{"dataset": "simulated grey scan slices of phantoms with and without marks", "norm": "layernorm", "norm_position": "sandwich", "mlp_ratio": 4, "qk_norm": false, "widths": [48, 96, 192], "optimizer": "normuon", "final_lr_fraction": 0.1}
Rows from block 11, named by matrix and row number. Rows with one number belong to one attention dimension. Each number is 500 + 40 x the weight over the matrix's rms, rounded and kept within 0 to 999. All counts start at 0. Numbers have three digits each.
# q: attention query (model.blocks.11.attn.q.weight, 192x192), inputs 0-95
# k: attention key (model.blocks.11.attn.k.weight, 192x192), inputs 0-95
q.93:488511498496555448499530511511559530518457489533497632482497502503498435445502492537488530450524515556457499449516528576524485503474494436538484472543532432556488481472486472466536518495509466478493447524499513502470554480498501486503466407424545507473470487539445530546560546524475505559
k.93:536540562484536545424546468585469416461463500413517450544498483516556463544540502511481513501536497540507452456515470499444599504476482507493465537495515517444496464493441507559490508465440469538468470530497549487555466506479513508487501499512507533509432505522474506488574549542539473573
q.94:546479604510468507466486634570592513494466532548509447516518435456535509467427428532521515441488497505448458500462476543570487541547482480470457556514500452499505467468430523525514449430541515529536589540471531497504542509467527486492495430572502531518472445538515446560475487493598467458
k.94:484421554485480524467512486545555530500480554491495427460490522493472403484541517501464566557488559510458485501449514481556529515496546537503488515582509532477488555518549516538540434490490508462543531502571460531451518470481431490464489502463488478538531458504522527447463452478536436567
q.95:471514486532515486564466505409466466568517537542517527533490490439581458509483548473548445546521467543483497483520468506482495450510556425477546465445444468531478562520514493499541470506480533542518478495481474528460490549445504490463516430487509540455506545491466532581520473445523426451
k.95:447505538493525481516496454407565560467520519427481476509499504491455478498610477496534530540572484466481529489512471547449509445530579507485449546562475457514451482564594443489500500441485472498516481528540523549523460489469492471507535467493557481472512526492479585541457488418553468507
q.96:554471543487480585528453485526542447518461448495489517567507531471572553508535414594499422515480471488495511474513512573532453458490502546571470476435455508555470505474530456523531527506488490485510495503465491443547518526536546578433439561537503464452508534468535449482495490576458531602
k.96:583554390516480521529512506468515533559456503516424508461468531502508575509487431565523466459479521486485517444469433530518482505491492514526472516494491556490544476547460475546451491515463527544482514499459563504468436479410539535578520457536464437492540467467490416493459557609484507509
q.97:468441564533456502476488561510489479556547504476547525504538434495470493486483453461435452467473486526486482499530525569472499547511479571509513454506549459467474454486587545441497455500529456442434442515458580504533447477455490508490488439529451457495436536544548496553494501527537549475
k.97:470529564479479482554499539455474486458493509524500559435471540461538577475486458498436533519521466607530441506419543544596546507392498337538494556486495498490564526548566449473543508526492463498491470458474462519478479463546502546461456424576574501563525529568479466491398477533462487500
q.98:517538501521588490453523555455506467473481519515522525455535519483513517441495433490514569564445460450565531546536511450503475512481504557574473529533506497453520528471498493529482493483418542523535529527524482496522525544444442550528470493547526538597590567457438443516524457491435427451
k.98:522458487477521467452425450449510532549529507509490469463459481499494494472481500529508383470462489462469512488501497515527471392477463570436561506540575512598410553500520533541518520549494495586421498464512476472533546561532475598459523484557468522442465512541501483510507500508519543414
q.99:517461494494376456466449477450510509490415490460458540523562492491458461477479461481443484544537476550455536538519495511474429483450469410561474510563508496539477508496529464440470506462501531562527477494449448466496515493517526513499511569530476474436517531452489513481513486516481447542
k.99:456537497539508553533537515485478555558545460491473543535529493438502494450482561573412495489447551508567419487533522540568495433498462466506499478540542459442509581553477491480551424508472510563471518448520446516455469515532504523484573516466540497481438513506561501498500486452478484495
q.100:459497511488450571594447526480473528438464546443504528499489485483483523582509473464570508527482444479445488445429490520565510488440508579455516539452508510516412548603486533539489525501482450400558436526480493490361484506488525480479520527452486394588562442483503431485539554545551525487
k.100:498529522523542504461513524465556601507459531434569507495530546463539440404462502561446427452495481490514525529542489540506573509476523503448512488536531446562496490518498502483465509512480557507490480463438449453460555528489462434535523485518426548481512479538499497492548555598566515487
q.101:510484517461498534504527602520445493574477519579529408496526493492514480491456446545483428384504538503442585506471589516521513482538486445449558489562445473465562513491469476476495541588542517471542542469472469534603498522462520550592461515615474456507514529516537474405489568539489520505
k.101:588494448590499475561566460548487488560511448532432493567513522516458518540447515478507460522496540493464492482443546525420477415455545536466488439477536516466444494442493531490545552532493545422473505499510549433433470409517481587479554461441466448531471505473520519511433455471504470492
q.102:522475480468490500515539484528474533545428434471585546479509509380514497502509480455583445452502505459500516541475515482533521479508507399540568515479536546415484458490453503549474567530461518614417526485541463504513503466481472496540526492560490515588476490495516491495434482470460465530
k.102:530521493533468478420522514524518533531546538437492450527605487524453467555543541516513478506477486441537560500465510468509453519520501529491447502433540514439530431549498576564510409487551458481488535501584503486499485513463451498520519481491508434500523504533465583511506492538504523531
q.103:435506446504518536477534465475496484468511415481487459549482543554554435482449596525492506505466500556526519423469474524508507484516549468474451508473409501518507487467485479493585461515478526524478478508542474492511462447475498557499527492559418498475471509545462511477456534404556504508
k.103:516482479434517481545584528550495535528421530469512527464423506470540491559534503464529501536538504500461540454451524509495466500484555494570512494417469544570460561463552408480474516462502505465525492496487574523511529468498587361425560491432466483432538502471472524531456504458435534480
q.104:476549562485512502499506494457499579467475532445452401477583495500507473537468464556516496521530545542479547464471486459563530513474477536431520461440556552459563515573500509534477427541465478471528486513486444491470673486493500554525473557480496514411508506494522441504599423545485531504
k.104:543480511465482455508429489404571559486492490548457568504563462482428516477474512549538492497530574589541520538581429544506560532523492404493498547422480482510453527465516452492491494476483474469485572468447558449441489501521551584529513462516463446453549521539593450435575524503529526365
q.105:468478558522507469518448524476464510458465535478537478501528550502499554465522524488529500517400463462475505536473536547531475500503515560523464555488513534445453489453499470524424423447492469571482530436493516520538499507410583399414532523528470506417472538562485498601540476516537451502
k.105:499504476586425504496477513505498483557472466505508515518511503441509450529466490536516499465444516555531459483558447536444446599534494490586479509468443511451494434589511575510513551561530439567560430459570384591487540534500363530428465534565502479504534426477526503515451490584540484496
q.106:480445486521440588564534493452489439525514548469506518504495491485520568553430502509490497577544491552502394580535502450480523480492454435344441536503462484518496436488536562408503477532503456531479535529478501491535489444565498440461474536480518477493475537452530535470484482524477543459
k.106:541503557514548488483443479507480469470546556505477459438533546500507442454569501436510485425465500521549391459464498474581463480451541570454494525499448509568496485522506528520461503472523482541491521492531444449503551527498546501535482478473541530429578596539419526472553474505442497494
q.107:463572576523490461544553480449470502474527581502497483523421523545476472508425543482519481568587441469500502498523480564513515530525441532491478488584500458558560508460431470482506476514496476445582534596445541577452500531457542442529526527486489488434555444417507547425551481499513581482
k.107:470502512501449502396472453578462440507497441566494533522588475546485422502515593507519510498511505535457433548504513519419553421442511526537447472508467473528482526490524543492529478534543525541536563416427410529489548491522510501486475625446492549452429517446562451416477417422574497511
q.108:517499450448442489518511395491526515549466497509525557499493543535440522480542488371508498485461509496470612499489413532501520578534557452494553506563438568506533491529487523493449543494532455499551501412594543473403347608542454418546467502527457505480506432493493493521519523523462578468
k.108:567583507507587522576558532567468464492479453528581475580507503490522504506476487503437544492504513491467490519397472499527457464494458579503510466541539493475537494534577518536494464493512474549507354511440499398533495483526500477415455546515538474516462471477525496539565426538577503461
q.109:492478506581471475568520488563519515512502430464508434506492475512490488506601539457546422485468459426468471509605458455468514537480482507451429516479429515507437481503533516553504521460480461517448476441570510561438552543523433472483442459484487553418519512515496511608475542522465513510
k.109:481525476492464574553472510589514431539455507443502512494548521547548481505430489505488530473533498439463468510492457531531504502506512477477496573511546560519596437518562510504478464430578482431584517527512533478464519486460430507499467546609411513556456473513541465504491479535512501488
q.110:414407451567515482521564500441504521550486552538529442434500538574465503496520534489474498557433557512522482475573494512443513527487452523501533541512522525427521442483470538462486447472489502506532483406518492507454504495530514476519507477466476538591466592564416413478478467483522532513
k.110:621438494577490510520539546551476465555576543532522502457505487469495477526455468561488541510541509449440506482508490491538521491469436468486444542526548441545503550502478531428468535475482471456588510554484444466444525493524466429456455497518517518445498475574432524500444415499531569418
q.111:526472517485507511490522587458494490528454501528470516485471484528401462514510425550512493487542484514515522546513459489511567483523541471580514498418498533465521461470488487481364490478511490513454557513515530484557460441463531436505576532531503526509482484492579521495471540463457494539
k.111:488505517521476510524426475534504516516572473404486488479530529427481444558572528528488533483574551473468550426561516479436488506468499440426521497510467532532472467482531516502508476506544505469515551510531510539561434491527472483459557430582524410420499509547574587468468508429485566555
q.112:464461467514533558512513538538482486483495433495491523500550536527498503570522491462397481479492557548541546517499541401441478478512529468521440494564519547525515481521431434453423431528613532529536533385545539518541481471489521361516522463459485561495556505482506506433511500502481459554
k.112:553517446491567495462457552583448434494461539493454414575472486485506464514471526521494502525521513503518504527496568504537437547429465455461452488538519535516506606500507526474446512381536486513467517546528513548531494597551492437470461474504501474533503581492582480519505498522479435507
q.113:548484517527436499536473466493572593472503595442541507544532552500567465433477484508595579489512532517486520562555531488516431542492523407476519481531575539539465542438468429490496486550506514501527497479507396435491481492479438504557471485468506573509538565454529487449490450460493509509
k.113:538551520521486567448569509487461425488532452591510530505508493520527467467555508491554529520492494451531442493485496442522486469554580536507488485492521501522455507439557505454534439453536556529511445432521499473503457491512557448550476508513495430521514514431479494566537478545540488446
q.114:509487479541513550461503524488497484504494525482499455540550456621534472489521483447517488535541513494458461491460509469527475413440442508493407526472503482469529533467507515565491482532554489470504544500503469433510537507542454509541478557496416552474531551519507520528563424519533623542
k.114:521505495516440439511448515597510528603536441495453458506479481491462480504503509486550537528584532500475491522488510519536499552381563510458505489515389455508488443466493497478494493495477474505535500512532477491470543473515471500544451448501554545519530471446529442572489514465434516465
q.115:444387491569474473416521444531581562487531530548499514530491426446427439524463473484499551565515435504542495535537538589545502519455521515526447503440542522494564496467474495520457515514507487432464491497455488511508565517454542542560456447499464463408466480489546541512587511522523493471
k.115:564468510477508460500489545514499477539427503502468512547531532460519516540435488541457495533471552559485402458512465447451517516520489483447469462526542476476549523543520480542586560539536474498469468492582549498466536417550523528511462420483472513480512481434553461536444430471531516510
q.116:494546475502540449453539470442441525447438533456573483491524549468543498531499467618503539449501499498462536459503484524547496521483551449498465518490501518545535509511526476429515576537512482491501540491459476508492480476452473574509521514492485520536481457523499480480540543407490489533
k.116:545435480484539556438485487552431516490497461489525472488464554531449499512543550506548539459498455496560576485549442500462481541575531518561571520480500525436483502445519481487494469512511508484479517502433507436503511442559500471519504508449515510500472546452413518485527535493451431516
q.117:493534516557483493512491532446468589341471553513623552564482512571506574548476427473505540483571502497594529494454486479537530561558451502567461477489493469477565590507439488499549436464501494573476474426455551601465522498488467449436488464407436472489565498508541549426499488488483487519
k.117:538478399495480470437471559478424454532557515424535392488471553509549407438474475522535534494443476562499438481522482557502482501510499482538496418447563492460498537493459527480499399555514520591533537433427521470454549492482489531547498560478549524467464584477530452459467468503464498467
q.118:418466502508519510439529499467532564468445515549504473510552487456509505503454426504427525494501543518457450512395464577577564469461468530503502525519520538437502483520440535531509500483433520531522499486567580482516490494456527551536509456506508470540451545444583518507531498539490458408
k.118:460558530539511425485470432463517502484514515497466519491623489448508506526486520556511533551495528527473465466479512457462511486559573486396521496468495373462483490538501459567505439550487511528460547535619472456467505506498505450474549494437513493490513489596467580526465467484397554500
q.119:529483392484413492506514468473504538464508518456542460526540515524492491496434542421447534540596577470495491566471510495481499511470511494466505499475524573475496449409517403440554489554579598452490513493497475565548497475495505452507430483523443451440430526511538496507600471471424470564
k.119:501524516560495469473513564559461498479513542517463465459568477520496506433493545540501464545512538491489477452516442452563492485459500513574546422529440518476463551502519538548569467467523464513507516478507512472439519535480525547571471470495537487475554603503530508559478395420505482506
q.120:465439572540565505526531430526563444470442579524439567486526497555415460485491478516510500518395451515517530582543475479453494538447540483580512501493570451422486516458463515517494459555508477476496542413398472435543480574587477538530539547553453528504514521547569538481451412493459606523
k.120:486437457525544558556558513505499438540535410497538488492475464489452528556478470473482477526471557558493482482449522496529437480543512493477563459541566462546473495511408440447600535594421476561563468538564545528573506395471512451483474473554526484471437506469543579501488448531530540452
q.121:507509452504460525478487479505435488491537451420571532563468452501539497519502500468494449486438555465451490461469466453509508506460515608544480511426509579442479486462478532432546472476506501584487513496506484528478485458535522507522458481502465477558470446515448479479551488586471505491
k.121:571554508503496512480435511438495477468451539528523455476538521527510556416493476500506470461425475550592565552565519500556547513453482424492496476495501545488469481497509517548507459511515431465480535487452499440529513553467481467514456433468549543505515534489506494457543480505498500474
q.122:510532503449489488478517454529395497469467437494491501459546519444516552498502522536446525528473452502493446495494497516533453402478453463503461499494516406473494489566547593520556529495418573507505525546444422438483601519496446535515542517480487454548473541504455521493526519451452476516
k.122:521554466468458469501527496486484557536462479526431540498471497470430486496516570469473384482444481476551540447457468388548420577513542569516486514536492490475492493543499433445475563494488494446460551514458485497486454516518468498516548524451519583488530509459497493510500510532482541487
q.123:519570554461567457469496489455506420500525569534447529479518536519500534529501502448520491465490500522447509561568468542489540432484455444493492510506471499473552536482440485597499508500560522517432515457532544521433439603457515497581530538515490484455479465514514534582498440487445488418
k.123:479536505492521507504490461500455484463517532433472483515462459444546538579503511375465562489416513555548529455455474427419444468488495513469474503557431492501507472537487464498507526559487503561507491512415588559530521537519438418453441566489549512494499447486528487551475481458459486504
q.124:530459434566462487488470574498535519446473552448534525499513550516528427528520502500538462491511550520530518480511593499502479520405484510548471425473423509531498490527544563455519504520534469417506457552532468518505497467551494504462471449570523469482528490505441523389472488499480541507
k.124:518515498425449571505526482512529491520464534531508461529517498519525410534547498550506537476569511506567419523516482545548524442544451488460477496430469495547444509529498511490542442466425492488477530480502494516465481520525528453458593512498472503511507456494536546493537559505474469541
q.125:543432504500498468436511460444533535511468482532511543524495495474531529483460414487506483542434535494483508500435474431465500481474488505536479529475455536484552477596418475531525503502515500567436430391493537497515464538464461552476530471482512496512540582567527477548465536480491478480
k.125:570449429531449492498463602503512485546538526510536513540442592410522528485483423487469489482436455541585519486477488523546419513539530478442508507516519466426518505504528431502456529558529497505491457544498461467536462513452494468473517505531506499533513542548486486468506539509406526496
q.126:523465495459506487549431526580508510518562507557552526453452470468493461504523509506512451518385500527511467535508504549476476488487499532409478512534544494470455512478517521484453434488473586508500529529567476468441472496495520526520459465541479492562438526500449429471530477553457610497
k.126:540566487495446495481564508425553452477496542558500545494519462490434517496436491512547476612510478484496494532495534527507546480531521548499519544543526481513451498451478546519465529494510444503480506531497548505502475563472498469506446501482545452453517486522452478524501500573536516461
q.127:514437504479497523524465452515467457527487447528459428532467459468514462556491520473475474452463493520495509520506563496443424511561536467430483491609495442528506503469472474574500528497495553486520473583494547459493554495516556520512475510443523454513485425473531430450465538546568521493
k.127:535543507539531608522553511496509535486379511513502527529492550473482553510447536492455493588538461475470461486460535462538513490496501453501430503515554538463493546521527498516477526381431500551521554484529479509486497551391520486534482511453422510481543512452528479525453483541482494535
q.128:436474460456496513489484545500456486506559519476506436517563510556544479462482485529480493413563555575504442520533544465561475484507534488471539544533544523530436527463496481499485486452502492473418557536529476495554536481476482436497523517423546604574548547516461537543477492487522444539
k.128:552477504470481456535477510494517513515503509543511503536483580558493521565522499561475544498449469583519410532528516467555485523516469509499479511534545530478397478512518534568589492457524473533460562536537516468487508542506504501426525481529520555437496473522503530524567504517516461520
q.129:447494507465491486507435531487531491541462497439535526476540497568548525512467559470478543536504518508508445508495508452482601551453512425481485550447509485502518506547462482423543510506406553568462474519480447546536535529456392463522504510559533517527460561464481490469456534533525449502
k.129:517442549495478553533440520509548495453480455570480475591530449470485467459498524503519511506523450453492466504502522480490523456499512424578496511436489479441495450516467479499469434440550516512556460507496530453471521506440445505477457494525546510460463495485468490506461461478527438533
q.130:480438484524515509483513467481544516432612528526508529459499459601543522541553575447485537455508481503525626467558442485458482467509491459453534504424509502499461504546575500467442467579508544439404537451589562536467550452445460443526493570491411470454465443493482522525517491463531550452
k.130:491434465426545567495499520475519543452538485515455463535475456613505547498521515481585562514499509471578487594507507427522526463471558477459542503447521576549491507508548499504564496425513482557533532508511522452455522532447490472490492511543531540481531549499493515529455482464490540477
q.131:502563533453423492474403492491471505515534515487472459587548427480484524564484550526476497499567484511472497525466587465549541526486480418397495494538461540458450507578416514489420522586567483445425512521519574440519473435497518490502483534559581572469484558428457507514492554539548490525
k.131:490486564484498512464477503499540452477546496527502536503519462482504483467450546562488449537475479479464460446490451462438548489425547505473604515485527485511437501483553508455541460421541523433490462516612435509582552560550441540523567507457555597504453460466549511524512500483506479591
q.132:507463481523472476537482506528492485485496525543539494534443477517496538468523479476505525525518484459528475511461506537497480525499487560423523551539533558483473533515520491468441456500457494511527508531525528497554459530494541544479452485560523517468517467482478477573425589483483472427
k.132:497547507568509495445519519476448538441473497562495529493535490522488506447563504475524440490515508480494541536526525523424542499484529475474517414487501501499477511421491433483422541513475410466538534559537443443516447433476497509429426517491487534556509498486604528532476530505501500524
q.133:523454540555526541559489462451520521528570519503487564498544540467480520504482435490496509482584529496501448554426463510445493538525449476440472519550479461490519553463543472452472483522441500523447464477516521491519525506429505465525446458474532508443542587528520522509492536491496567488
k.133:501451574487477520560479472449464598495550445438483428545477498481462527510511528484501473476478524570499499472531549467493495433479524499560540502481471529511528478487518512542544511473482517526546555536437455482505493565575498520474483476480454543503490477439534559535526540491494525568
q.134:530518491545491474567467519513414442451545437484550461506432478565471540518519488492524497462504549478437507482577567490520453541513520492527488454559525513490502501496509505447518462539506446601510454515507492524458507512544493484525526547469490547535501587568533486465542492526512523491
k.134:492506523582486482527517503439533480499518447487454516525431505544463482522476440407505497515501466422524493499514497515495483554483521502512533561499548485566476515439483509425491510450463556546480477495473485508475501511511463439482439551480567521540499508552458422486539498452466430507
q.135:483542477505499510505468481543551548522492485490501483566470455445498506379495506498507474478504538482512506522560480516548458546533438496499522482515469465497488586548485512419531427461492497434519540529570477444474510526424540494515504511453452540528517499509501469474459499519490531469
k.135:514507413444438554533531498480458481425514484514541519502486473540523580508543551413544542498500432522503512536530469537504460510511463515536490482441556529524432546469485454470502522516471545469547493504515499482490465546461513493550455532556539501424513545587534487529461471479488555492
q.136:491560514522518470527521584483506555548468489541486552490466471464583470465543504480531516502404492567447481486484492547551573475573528483522551524466462497464488503506507511547472479476505452477441483434516447440540509554524503511540532509517441474506524475480469478589524511501534490497
k.136:443482481480462463476464477499491467466498558503418476501475547501491510455503570472459457512473547530405531525493486513511501507541517509480508497499446500533549540502468502559463501460530495439488483531508453492531493562478527572504493529529494470471475480504516513417483489536508559515
q.137:503480489487468570528492525473473520541570515570502574505536484570476521437504499527597497441557510478463452561484491474525480499516435498578566449536481446530455586498549477494518545472437473494558500476489518460544482445499516544543421577507331480570514551483473528468599480479623430444
k.137:517559493524388515561501503438579529517501511471526497439442438538417516509523503425496531477587474516542397518469523532544452516590536522456456501514549468543504499579527538536507506470457492446518493443445520517508490552427513439486451521481485496472515495452490511531499483455499492503
q.138:531489486483522480490504478560446467578570524512495496472518466545479480505433540462495528488476491577509520499477483502480533462464493564519590411507466474415471483476487553541479511473465475482537511510502417472583462497524500510548451492566531544460519470437559539517525493604502462482
k.138:492480523506505476531508447514505536474506542573481472496550452475464385574503472483490500488521497468573491533477434536487516518502466479433505507514527505514497521556467516496489425502502434412564570476553418531483503467465535447459490547587494480490521566511490505513471536518540423465
q.139:477573509503438468505506544521486447504472542562514500468384435442492606516554504391451609477447545505509499485535574408531569474467616553481518525522489536484487526532510490480433508532492466539444507482441551466499479507450389486473469527435533453507486598431540532570497493505571546509
k.139:478400515492520503505486436474529483483484505491479554511491533530550553477437519543551538537468508433481484536479450496501525476497460532498528501500518422498465485436532523532542525474499427583419422556484469445448459633499477488513536552492560541549527494493522515533490474528532539520
q.140:467500507473560471516476498473506420474516525498403535516541434542526511539496472455440576467530524485535537461516530510565584525494507461436471521464497514561467548514435497511425437450456497465506455406557552526503503477550553525504530465480491464584415509539605520455485540533488504485
k.140:525513573422480496522464462532445449454496497558435487490526424515486478515438488569421543546432487510444497432519541442502457480470465475452456522488602477508517465456510529518530520517555543474481529457492507477528551515443437516496514581447545555520477438495459537508519584513495490444
q.141:500446534540578452495538465459464452526484587459563523482493473445416529591511584502546539524491494421417498504470503516468497521402471476451516486555537474505458559495466488468488520467481476552471456517487548528506473476460537512526498446554517507492474490543502466517517587518454455396
k.141:484531567504527524543511506497544526514502527501493501534504500494508462490487480556427511496552497492520527517456482485474479539467438541476449529493443544412419494430446492533511562468550482496494488499436492470499491438560448488403420498463507585455518543579583557484464582458459450532
q.142:537471544513536595480459501539612519464517434489497477445477535452522469600466527433447487503436497545546485512399490484481477464439529539490428505535462484469505498458500583548550454444445559533518486520394492494518519524538413491497546504532573497534518526564621478492478459504489440459
k.142:483452457559555503559470518451491500582454491544506517462566477500561497580493476516488489456491403498495468508508408528490501522486480494505513524549534468453499512537438454586423580502493486524439542443455469484477554509530487479436541513493505483484465559531498515450512529507551491492
q.143:531521529443484469541541540469463553481466513481440514530484527489446526516504478527486443533448496543537537462522491476551438401486467464587485419520453537486468491483509482437568558496517441478513496485629577458507519490476474505539484513475534494433482545551444484488469448472484517533
k.143:509579454471488479442450497486423516584462510533487437487507425491580428535455471500548489455480452499490525488532525528535519498542508464522516524439492546512507472543422538522515496589442471450505460575485510447479549530529503472551582535469500463518589468498483553475491457476506467475
q.144:456529553415405512531538451558540402489534482503457486558387538487504489501508526563400517510522497528514579476528468504504477570524512444472419494524483506468579555479497486527460548469493407539512554469500506411529492511525469514541414495506524560512516448521534462499524510561520426585
k.144:441485581489394493520522439536513475570515463476473480484521521451507473524440527520475498580501599506539579544516437519567460461557464472462474458537512463567517599509512428464481506500478461515507536502542550434547449479554469498503506508472548592487527510470505411548485566597491465563
q.145:477461476501474483523477453488511508458516465466440479462518545480519493433526476514537495463511514491517487531470508538488575505508504512533491466428475507539465469421536481569475517452482501481487510480481491435482510482473545532525508523521487557507548494484481460524577428502500503526
k.145:456508451565482518548475538510464461517485496583481490436507511465489569493441480506488512489529492530490539481553456521478462486516452473471553464454450554501519482478580552493511541535491459518533521505460491472525511542419523480526519494488513510470501451454501494477595513527521494576
q.146:472489509518496480548534568462443484492523548667505480532473457502510506453480426509515516476524533470456596460523514551518522580505525489596493487515520556471502595562534480508484515501432452481482473469454525502566539488540443491534536510450548499536481496550494556531528496479519523481
k.146:401458557478484563507477446467462494488528520471542501506489506485575448551494510458490480560512585473512538473485508510472507535493437520493576457548496518473464435513487532500488436450462419512512477543510522441510503528554452526512458510529535510537580450491506472499443589486428476471
q.147:479392559492466521466469498500539450484584463410482529606463491564435528500546534410515396456459509542573506515523542446450462542499421494481483493472520509506462493498509474415492484513530453577470480498551518433568509440531389447572535504507520456536464583548475591465518443523475492550
k.147:454496481436535468504442523602506480469452485514550460464518473535452519489500512542518517529503522407469514527488465409585421523506471475508509553494513501446503489510483523478532530560538513513452573558415426493504463515527495433483493498474509454443485509509513524518490465479489462503
q.148:494474404531595559454569463455431573543466504526496495497479498485489511522460472543472480470502519498427562549466512439541536479503500492476488492550400497491556494499545517477525572515477530581450489476414446469502526498532498528474511551484429609515490496520497525461539552485433425488
k.148:457502530509474540496462504483516557497534508430436538529481535443578477590529554536474547572469546529550507529535465482560509506578417503561511468527491524487483450489545462596558410450528502429520454481444557557538423501566498494454478468491484482464368545477460478553536444459468465512
q.149:527492614593502519493464582486568446460492490525493545553541444449593493536479488533428459502461493430481446505522498516552525510561532556498461526526529530464479500465473523559475448474433490574492523484505552552519462433510521492390471487599518562476479512509501572485527430559541426450
k.149:539454497405484524459583545490530511502462559563485490506564495450492454440496497518532551528457522515453422448472440499483493463511566391533489542436426464533565537528575510562490506552533539567475522560517486454592542467436503448480584476533401577442525508486499555480529500536507519427
q.150:499521595544561445499489542528462462458441534498473528553565421553550492541506521556484418515501492434460546535478526553504476555562458522476549488522452507551475516489468408447442518484486562515439531556474528572465535493533539440471510508549535432475479522516437470513525559485531500427
k.150:471424531534475555496427551479540532465498508535426448499556531497498502420480439515468473517445559454534529480509558509409544479495458380501496503504465502518493445470515511435493551528538478517523506599515537441554536441508555484490491474483528528491489510488459544533468487463538572559
q.151:455449478498521538560490558457512516509486495502468555473428566494409534597503445466478500480523551499520545529498502533556564477460484515501599503404495540530487501445523547500382536491461500508560540521494477497505486542410484462467433488492515517458486478503505505513537536493545450549
k.151:403498521483535511503440470482488604456499500484431478478503531508504527442502517501507500423431479550478388564600585516462528489509506606433500542519521514587509468482552487561488524494528516504449533573478487499568492512497494494556493589451422496504501480483612532507535554489446478504
q.152:471469500492456513480482522519403462528571500561476497516518426478564437488510499450551473459539484524422518471415467429507502525469594518457468541501531506442482554460482528543493496444535529469473467466476543534486505523504518519468518475510568462577548430527520537489494483610523532505
k.152:544451532476540400486419403519416572482513508492513496464547524438483528489487514524446478553543499550444478499429519484466559548531522432465475544479477492445542527522582553530502474472499466473469520522478403523590403478486483475471502550503457482535545456481433463467457537563517546499
q.153:545489563551509518474464428489531486440510541509467488571526503462550388481531483468429529468515520539464446502497502472452497480464484512505469515449475522560493557539542554546578445508471463523514481439492492451580490493497522472476453454527536487512538440523485470505542583539530469479
k.153:424495532520502501437547512445480554516472504521531522531584403500535513464536535499510514500544484502424510499525455479460484487447490469504559477503495443504518579551463455471525505488501492519468429552488520526544521500554518455493485476546545563510552569439519449490420536527473429466
q.154:492494506489575512459481511537537540469571545456520476497520499562513537452503415534454497452469504511464420453492484473509509488526464543534563520486513462560523496579496488507532475469563557486507489538530437494485539487456468535562529444495506576590412483471546494504523507444507490546
k.154:555533537489472462548451496523602533487462476445482480488487483477504486447457490509545538487457502437556483508518524524525523568528470463536510547552530533507536529506472498533544489447524537457463577511449398528509418507457443529451529447552496492534499484472470528492473428483534477538
q.155:473533622451531469526535482482555426489578475499436459496446545462554499452558463523501520437401513514482435541465490475500533446504502600532588513522508473478388468547437429481521516510506525575481497509454498434530491462558478484506473478509547538505525473447579482522525497496469438460
k.155:511477519536586516481504515533543475480415506469472480431473477478501525456515467461555463572513495522536483551447444448457522507512448388453540525479491468481540544524482526445463495426464542492453475488431515580458544534554568449436493601518565522607467531516530411520480471537588540539
q.156:460415567465465463502450449526450498491512523557499547551631506555540527480509552576430449481518525503461467469505568366481463610499499532552443516493570487459518475518473429540512483541509519519456515485483525475495570499521454489518436467469463545517485423516569508497540516489527473499
k.156:513484540473542532521512505476520521477488492508448560532477405460522453498452510452521564560517508504505481466471562408518489510466499555502570531497507507454510586507513497474455443507469554504479543481517550541538523490433506494628449484502559524495547561493473570516494539423500459466
q.157:451500470561440553518527551525428518549545514450439432514528484487517512552521549463449545541497473471500496425465431404522497540471556496487531537514506451462454483564506474450527471549515553551428472486482509491503453509562495500509501482460542502453495458532530411549451513545482542607
k.157:544514554493487437478476447482505519516484496443526535562535440538590560487437515508431498473493441504552487530419545408468443458505519531453542518427492450523520498463449477538566488400401482554537460515554506542525501515462524480541485506566540530518527432531526514527444485515462497514
q.158:501454532517508507482485527519531510472518501507491485491475530506521510507524501506491523452580477516458501452568574562477521548471492494534492524567474490458525556525494551438494478450499505506488517548555537535453438526499419448489489525479466537561493492480404452466528480498458512475
k.158:493493506516482460521502539582489480448561513537450485482489486521512455476547502438492528524509578466488502431438495459510544579536501463482557477525512505515525495489517496442533532528614443491541501492445425468495465487567458522435474490475554453508517487569495517542461507537557500504
q.159:493559485549563455523484498495497461508454537527547483452537535541490444581534497551519528460494516472493432485494528522459475428451467528513439596521399486472551539442495514511505524475459475470429497515453474551463529444527480565502489547514520503510506488462499420476558518460589499527
k.159:504443478538411499526420519511535480453562508488539506535486437492510495455510542447502471502508463451487410485502540585484538524529521435516468564515483475511492552509588527543525552560442550482515519462504549555548575497555487482505452509526543359504434470454522461494499470497512464490
q.160:456453427458485544551509536501536445451502540536530529543499475553468479467482559445475492458563448520486517560505475566492605562495516515550553508474465500515442491552538507483501471545488456517519531474506451427527501465487449485494526511498511532559532536439545492506580449489513524519
k.160:543512621590477558471473569580474547534459491489501487474546537506447532455503541566511449576497453460490478491473525475489493503499520530506462511522483497479533489480489491486541542488569545483508479566515482492492465507428543491500570523502523492560539525481528446455491427523417519507